From a checkpoint of a small contrastive image-text model.
Training: adamw at rate 0.0012, 9600 steps.
Data: trained on simulated stained blood smears, 97500 training examples, 12.6 epochs.
Rows from block 7 of the text encoder of a small contrastive image-text model, named by matrix and row number. Rows with one number belong to one neuron. Each number is 500 + 40 x the weight over its row's rms, rounded and kept within 0 to 999. All counts start at 0. Numbers have three digits each.
After each neuron's rows are labels from the 100 texts, of 14976, where the neuron reaches its largest size: "tokens" is the input token at the peak. Only what is clearly more common there than usual is listed. The data: simulated stained blood smears. In brackets: how many of the 100, against the usual share in percent.
# gate: MLP gate (text_encoder.blocks.7.mlp.gate.weight, 576x192), inputs 0-95
# fc1: MLP up (text_encoder.blocks.7.mlp.fc1.weight, 576x192), inputs 0-95
# fc2: MLP down (text_encoder.blocks.7.mlp.fc2.weight, 192x576, transposed), outputs 0-95

gate.50:469585490460540467493548504482474574469531464479511540476479505463365535530501559456520417505454536462484462530513524517506473482548420543543520482545492502452458532534519509511511447471502458494431505480494627420545494556478525557529523513489413479430438503558458486525507476448491516526
fc1.50:464544504467487420549526563550564523493529466519531523481604495599513482503457439532526541444511497476494506442493491502488499452526580537536539496536505474512490444464414452490513458489600520498531500499479435591480536508519445543588502487484454506507519476516495476490485525442514456524
fc2.50:511547491505459517488551466561535504543492581453412483521488462461510561521484429525477498493454525512522503466565521483507533493431455516522415456375430481487442479540501576486498478465452523493496461462553492424493492437476501473491522512517507510485389454511537519506574431492416522511
tokens: "shaped" (100 vs 2.7)

gate.129:488517494421499520495549457506433535484484492465499594565417500488501453446544436460544491464435436504429437483485482442491510472481429489480413534495541467486529518508511595433493519422505487453485500506464484549498506497502528441505523484515548505442431419520544553506488454556528492552
fc1.129:404559564524534505525567470459533487498491477506499546579503496525537491471540593497461555494541517530518577436550503551456549493488485493567543471557509558537517534549511550490488511530533524499557520485546477589508500529416483560485513469470548546440455470493466510593492504549444537480
fc2.129:515468588482542478555520532534495563502495454484560507564475483577462488468455526516429480481507538428430499505443477467498514506544481490495511536528506548489487508457534500486559540512486517459491571533543525427538519470535540533573485451464535473492428451549487521449540568483475523532
tokens: "large" (100 vs 8.1)

gate.522:540477441506459483497579436519552491547490531520395452547489410458508498553496430535525447506489449521539496506396462485495456497437474494472476431445539519451468413552451512466522484545498459490527505449525511493468495442503474454430426475491505505482495575462588558524470484474479489440
fc1.522:425552552475507429468468497442485505486448570433523460481482485518508510489507550474524445464402475466381479482546488508472546454507451508484490471493528466531558571504495494508516457423560523503392587545496478529474492510533485499555513498528499493538501426555480473505486509518505506609
fc2.522:456482490517503483491483539489515527481556520555557529484532534534478504465462490477507496474545536492444511533537443514462537505605479539495496513554601439502529546461490508506430421514567483516482571514510553492496466554532578556585513545508483406497589454474399417410469483495510471530
tokens: "shaped" (100 vs 2.7)

gate.327:421572566481554496479501436480468475520570488513533444445510472463477471535479513507451512517445475475518502523548491496437520483518494595487498458534462495472554508501553536480505467573538400465508540493515490529525501556554525563536459516558508412445446499494502519496488414528481501575
fc1.327:510544516479490447459501551492480419566466445476668524507479449512503542489498494465532549504504492505437525515579503556543510538553429500466411548558542461475493545427535487505511489477533470491466505531507546480548463588504508552522535490549503488541431465521475464426528451492575494499
fc2.327:539483531473535508517483509545523498530474539540459513573469477445451458550481481437558556582485471529500452474525572505473465517461577516492493536438469546569421350506457505481467524472553498481552474510490506489562488486458535405481445513477458533511539532467521555582504550505473476478
tokens: "shaped" (100 vs 2.7)

gate.75:496530482454472489464448518420472474538534508499534540543465474492517542566512469500509554502543413502477594548473492527504519432478495482501530461493446476529518476529532523487533518582504555556469470520485524501516412492430487556479432525498557453582517445565519514515491483440452553450
fc1.75:499620459541539490512494435512497463445451507453500469476492476495538540517482522439512551385525522488460511537489452550500529471511555349520450508515529488478536542533445513502535561516515561571487551516498547504508504465508490553398483492523470441509452399474522470447464495559474531599
fc2.75:470518501482516574430500495535533520511480493498493486475442513524430553576527512465491524466519576488504501511464499445485479475463489541475463466538493449575525516480413511397487499522500451454527513564439517553481601430478457486431499513488506504511570550388464514477522496561405430454
tokens: "large" (100 vs 8.1)

gate.526:446449563493549506513507580515544547519479562507542520478522497564519505483464480460460505478618511516431421584560542529498522535478452456529471454513502470551512484531455444418499446475495464486467549592521543477428519463595454504560549496450515453494486448529446490491489491455499556439
fc1.526:471439492503450533493526536537539421424494524538474555545507506552586410521573519520497557498544421523499507480440507524529523512494510514540518524481483448438496406557440463528554560548446519527554465571501543490495477496496507482434466529453476569497424499508511497487507510517518483523
fc2.526:513500499535514427539474544565526494472550541529577543465565481526528501485474520524522536484493453473399536520544515485480508515562494533539501523557510516534510547468526559465470409506602491603538518479532564500545492515449470535518485474460454466465524490482422460512501487462532507491
tokens: "shaped" (100 vs 2.7)

gate.369:519494493497428485535562513451506481478526507554515566479534498521423523495518462489492483516533478480547442527427491450481434415525502479510528557447517499475542470404496589550527499461458417603577519462569418521499448472473538465474506482486477626506461502500567497425525543521446464471
fc1.369:553498547489547418500461450510503523549463500523507500523500533465527485499416527489526470546505516545458495553555620554478522564496456473450447473473474535502494610563492488440466436480546501517415468489470575485545498558521479441575531472490502468561562567521481492550520537526609533541
fc2.369:542486494515490494530504546445471514451484448478497523483463455422554549481507560548477512502549465410576529505481446487483518459535447527494486494472484463498493552466492499549574507543469511554554485471559469524516501509455520494438497528528470545541369492476451447494504541527457472505
tokens: "large" (100 vs 8.1)

gate.281:532546480478466526506488485467487484448436501537556451536468482566478431423496465504488520502480497500439473452533474440540479510600548523457473496520512460479486475376467517534537487526561523458565487599558517545444505482460523536428519557480523551498457490555424472475558537491476465506
fc1.281:574472464502595502464443550530561514507485568456469497518529518502460487496520508463521521532499556573448489500525528560450562549390466457463474475441579583492528542502462484505468507506534511466470569526492601550449535492531488507473489488573480485485529498476502451516476543468568508534
fc2.281:496477477424519510557548514497561512541473502535579474554488478501486499499529506544495482463547437364582506522458458507523473468493468486477434490489483554489524552484507545480578511559489555481496459455526440536544570500523587503524546530463537570456419506453511461441544460521401510510
tokens: "large" (100 vs 8.1)

gate.61:464524551541531460471508470534565595479485439480577472513482571503543486496532428456454612510526540471470503547560474514496477520514449534515518507481533527446526458490492473537506474458529483489535513483491473519534447497553465573536507507503535536513538504513430417471498561533587551563
fc1.61:485460519508539483463425474513570534465534431535526500426526574562511506388545502478431491467492491463490494577518493515518521469486562542469486458448437512433506578517559522560518418449500505455482544482579456551553460468476492525568510512501453464516506482543477462453510508463478606534
fc2.61:484546513485480506601584465558448452499518522600483488538533488435465443529484493435544491518526461577499502445562516528441529514540492460504441431490513496528512512535510495488562606542438439526517529526423466537520525530556509431432455521516530523547448480489570538552444542518497487450
tokens: "shaped" (100 vs 2.7)

gate.258:558401481571533474475416491500546557500513490470533512556512534523556511435487501557463520489458496482520501522488542445490527444531525520535435487480443487511482578536473508469481458560474560505484445473518540453456529462508520524498471414452535605508541508509532541574500482466601591528
fc1.258:537555554537483487515571497541494552514482561482538470548551514503506539521443527506537471474498437463480582486446476552466465510532550420465506545536488521525588545499466486461464487538518528537430502501522446488515485513416501571440509466550512550495560479559548485510507464505464497547
fc2.258:485508524541524545526545575480553527423565491503469456465460507522500554502545508493518508460503583512476459488502510508524490494533547507502572528440588506509506439457450499520510471481509417385513541506557504469529536520576377506536470473484491550479493497491528537447486541468430513479
tokens: "kidney" (100 vs 1.4)

gate.558:472529528412436436503541464533529481468555508500614520481546486511541467537414472530542517562511507548474504455482498555542482497478528467484589507529481535526526459517448432472537517545454454461440441482417545529505410528510449487488474438482511510515518525488500455541484523519552454522
fc1.558:525523511505493457468490479508542511467496481411523538551448436480513401506485445519508492509472521464531492532513526484493525516563547496502488452428424457474548522459546530506415539490477499517499432513522530531442469499536497534480478515573453547448551455455493478487575439474551502549
fc2.558:534505489529490531436470557477382454470543507486455439478551534452544509558525564502553463564462511530466453479423527479503520540460551465472544510490563479479489435522487469429524486466531507492519532464482493523519504492579496400485487553475448545453582467505476470562481453483491503459
tokens: "large" (100 vs 8.1)

gate.508:539496550503426520556569546544492489503511467501426485441420550476476529472533547485470475502451564472472464490528562441486521518532468563523485443539493514482419483499486529576508505536521492449551462590483427549480496533586528489421445552551481536539554450461532522563508519498486475446
fc1.508:467541516522534518545454485489530564496490459456551539504554516447595467488520540523535505462525479554485492409526497506510530491493485502426461521465484523569537535522533558461478473555491578471501500452440526446528484499433520531452475517458505536489534499499539504499486532443538570477
fc2.508:513523486505491481515492420515506500537451560509527471560580521443481478462441471536542511425514431538510533499480473474524518454496480493514469495502490470457533542542571497439538525512427537562525501454464524507490388472380564552560496472493505506472494552519447515470504464501475511587
tokens: "kidney" (100 vs 1.4)

gate.52:539483537456461478514523443518469455438522412446521600502510457481501503470520522506485498512517491480520436530502434561565407479488450475539467423524493409516462519564529528494446474429570472473444543467457470519517562544552508528564563436470488461510537576503480440575496409512466487469
fc1.52:452570523487508482427490422511511524494470526531436486410479563485531493474422481569474521502460456436508547510535491483541500505519551453499479552485530461559498465517568537482446521503543562562532555454503433539470496416514490520532474516514454468505488505491542511557459449463424476464
fc2.52:519456542387505423470534512567549588493507452500532452506479422437494558542471500557518492551430504519486498456461446499522587536421546497540481434580507494448515553519480522446485442565520487525474575516508476479531541528455496503521430537442414524524527486531564517498526547489525497553
tokens: "large" (100 vs 8.1)

gate.200:497502490426507479469480496501520550508488416403525497563541533480535464418573528493443491502556499545553527487466480547512432528459502413526473453550491524486444528456545461458565468533441539472454447654472460502512549496465552540488597508515499455422479472530526553511540456474536540460
fc1.200:587520475484502486534523520529505510496513545578538483512578471466419499541490458465483484459498502466542457418470470501462516491474535510504486451492488567489504560440470579473465510430386523440494519480506449522506527510473427483502427525480485521500471550500543459446532477442474534540
fc2.200:443487498508520579530505448436503482549445580462451501540470449524454545489512601491528471528457523489468491528504556463531488549445423497554473533468486455480519506459498473491498493504467518539565477541510493477490519517508515461482511603506481549486460531438460475490441482480491514445
tokens: "and" (100 vs 8.1)

gate.254:548457520514451454560532488577525553549423525498482520512453465429502501559462502431500467502523518483431421471564506478491518561553438443566533447493493489508473506533564528568483599508528455436523461495488523502506504453564499471476516444549534517596500436445515468479498497501473463439
fc1.254:484545512488467515434524435565452574518457516532589495528575489452443493490501477569559537532593472546435500452551519561535596533477508468471443405463535554510575562496484473507504516538492482518536472480421502471495475499433509510561511509513412535545489503441528503460484586477444529502
fc2.254:517574522524528561466494415507492489541497446453518524539540508515501452394516431530544533466487449518455559540501535518472495448496476510519487509549489491487504523544548486513481454492481543493491515425538511452452426496425541550484545475520493533528496497504494423476503484437475511584
tokens: "kidney" (100 vs 1.4)

gate.199:493453466457527464514507512560541500490487496503465545415583568551467578472537515467500449520444467484432500500518484525502533481493531543502501486477434535429477514466480535503467493528430479509427557486492513505573473592511419524467446466487512543536523489419485487563452541523508476512
fc1.199:467483486539492461502598515494508530456483459474583473421565478486493466561570504552535482445474561510467510456487476532482548503515463585500516499494563479491557526514461572499503444512556469500489569480540539481485467529450458543503502493500456522500556448451461453462506514461506489481
fc2.199:511463470439563475490543446450492501482482511504495476516591497479427483555523484491518470492460529520489520513452462537450529501514535512515565546562444515515479538458511499481576484468557494483498492484507559466510484606462460508421484481543380481562486586538526515461552494457489482521
tokens: "and" (100 vs 8.1)

gate.559:517469429465464477567541554486555508522542407501429472545502506515514424498463488487536548534561495504554513507456516461466470532436487521501510542516482503452543396526446505473621600537450499486591476504463492466562498549545465463468442461529508525603444523492529535482513472502521453417
fc1.559:488529542458550415505478532561493534523449493509582511496509491485524499506488545457498494514527513472508495493527498508539527466555453525529511500579514460588481555394525515495501474495563465518481587536543528517506516554532497496584538468496506465513511487516433548503572498525523493472
fc2.559:488497541515531468515478542509536508488504493534563578482521516530485508467493538494502499495571498474420489514520515516498501494593488506470531483584609495583512569458495461517462415496550510510503569540541488526513524569562528528592493550480521423490531496487396483409473488491505496497
tokens: "shaped" (100 vs 2.7)

gate.117:548486434536502544517525496484489497542545425446478521530542469457464467481523512560541550436505415506517550535491441522432559519477527476473499490494497566505470529528493501449469492518529550542617471506464441429477472519563489513533451461558536564390495487466521456504522471471496564531
fc1.117:485548447499566446506562443504452539487513451466543468521528432530389527511494444528496513513565501449549505495514461524466454470454467502447447474546378491540591505574500468525515484511455459506521500470562558522518462524441550522496564451524454497482463442597504492527536454424510564497
fc2.117:521443472501493415552424497462488501507501547523517520491564523487553485468473522531496511560483531500500452529486451545542480534566426511463542493542545484502554459509524522472460498473504469555541513516499471448542575466517441456494545549508507503479460500495488493508538508459494447413
tokens: "shaped" (100 vs 2.7)

gate.152:497437490527490579438491426475466619501492480489495482450509589450540562482462463541410496483405493516483493473523528498520558509477450510457514480508437475517424458507509432551449484522417459513494523538457535512465490551469469513488529490435511428513613521533505489497559440521512543557
fc1.152:468458524484399515441532483548447461536467529456500444493532490540559534514485495442518531481520474510427525527487554569552548589500499491492464401454522539545495523515445457482499529423477518576531466514519509500470540464497482452460511537518487461453471527504567508432557535540537483477
fc2.152:491486539542509481483513457539520520560508537492495481519455532520523580521528466488600496588520502424433562490541509578483495510498533476490460485524535489586565554565402451497458440443508412511460444500488503494508483455521395512566468515513608484476523497465480445471443488495418592477
tokens: "and" (100 vs 8.1)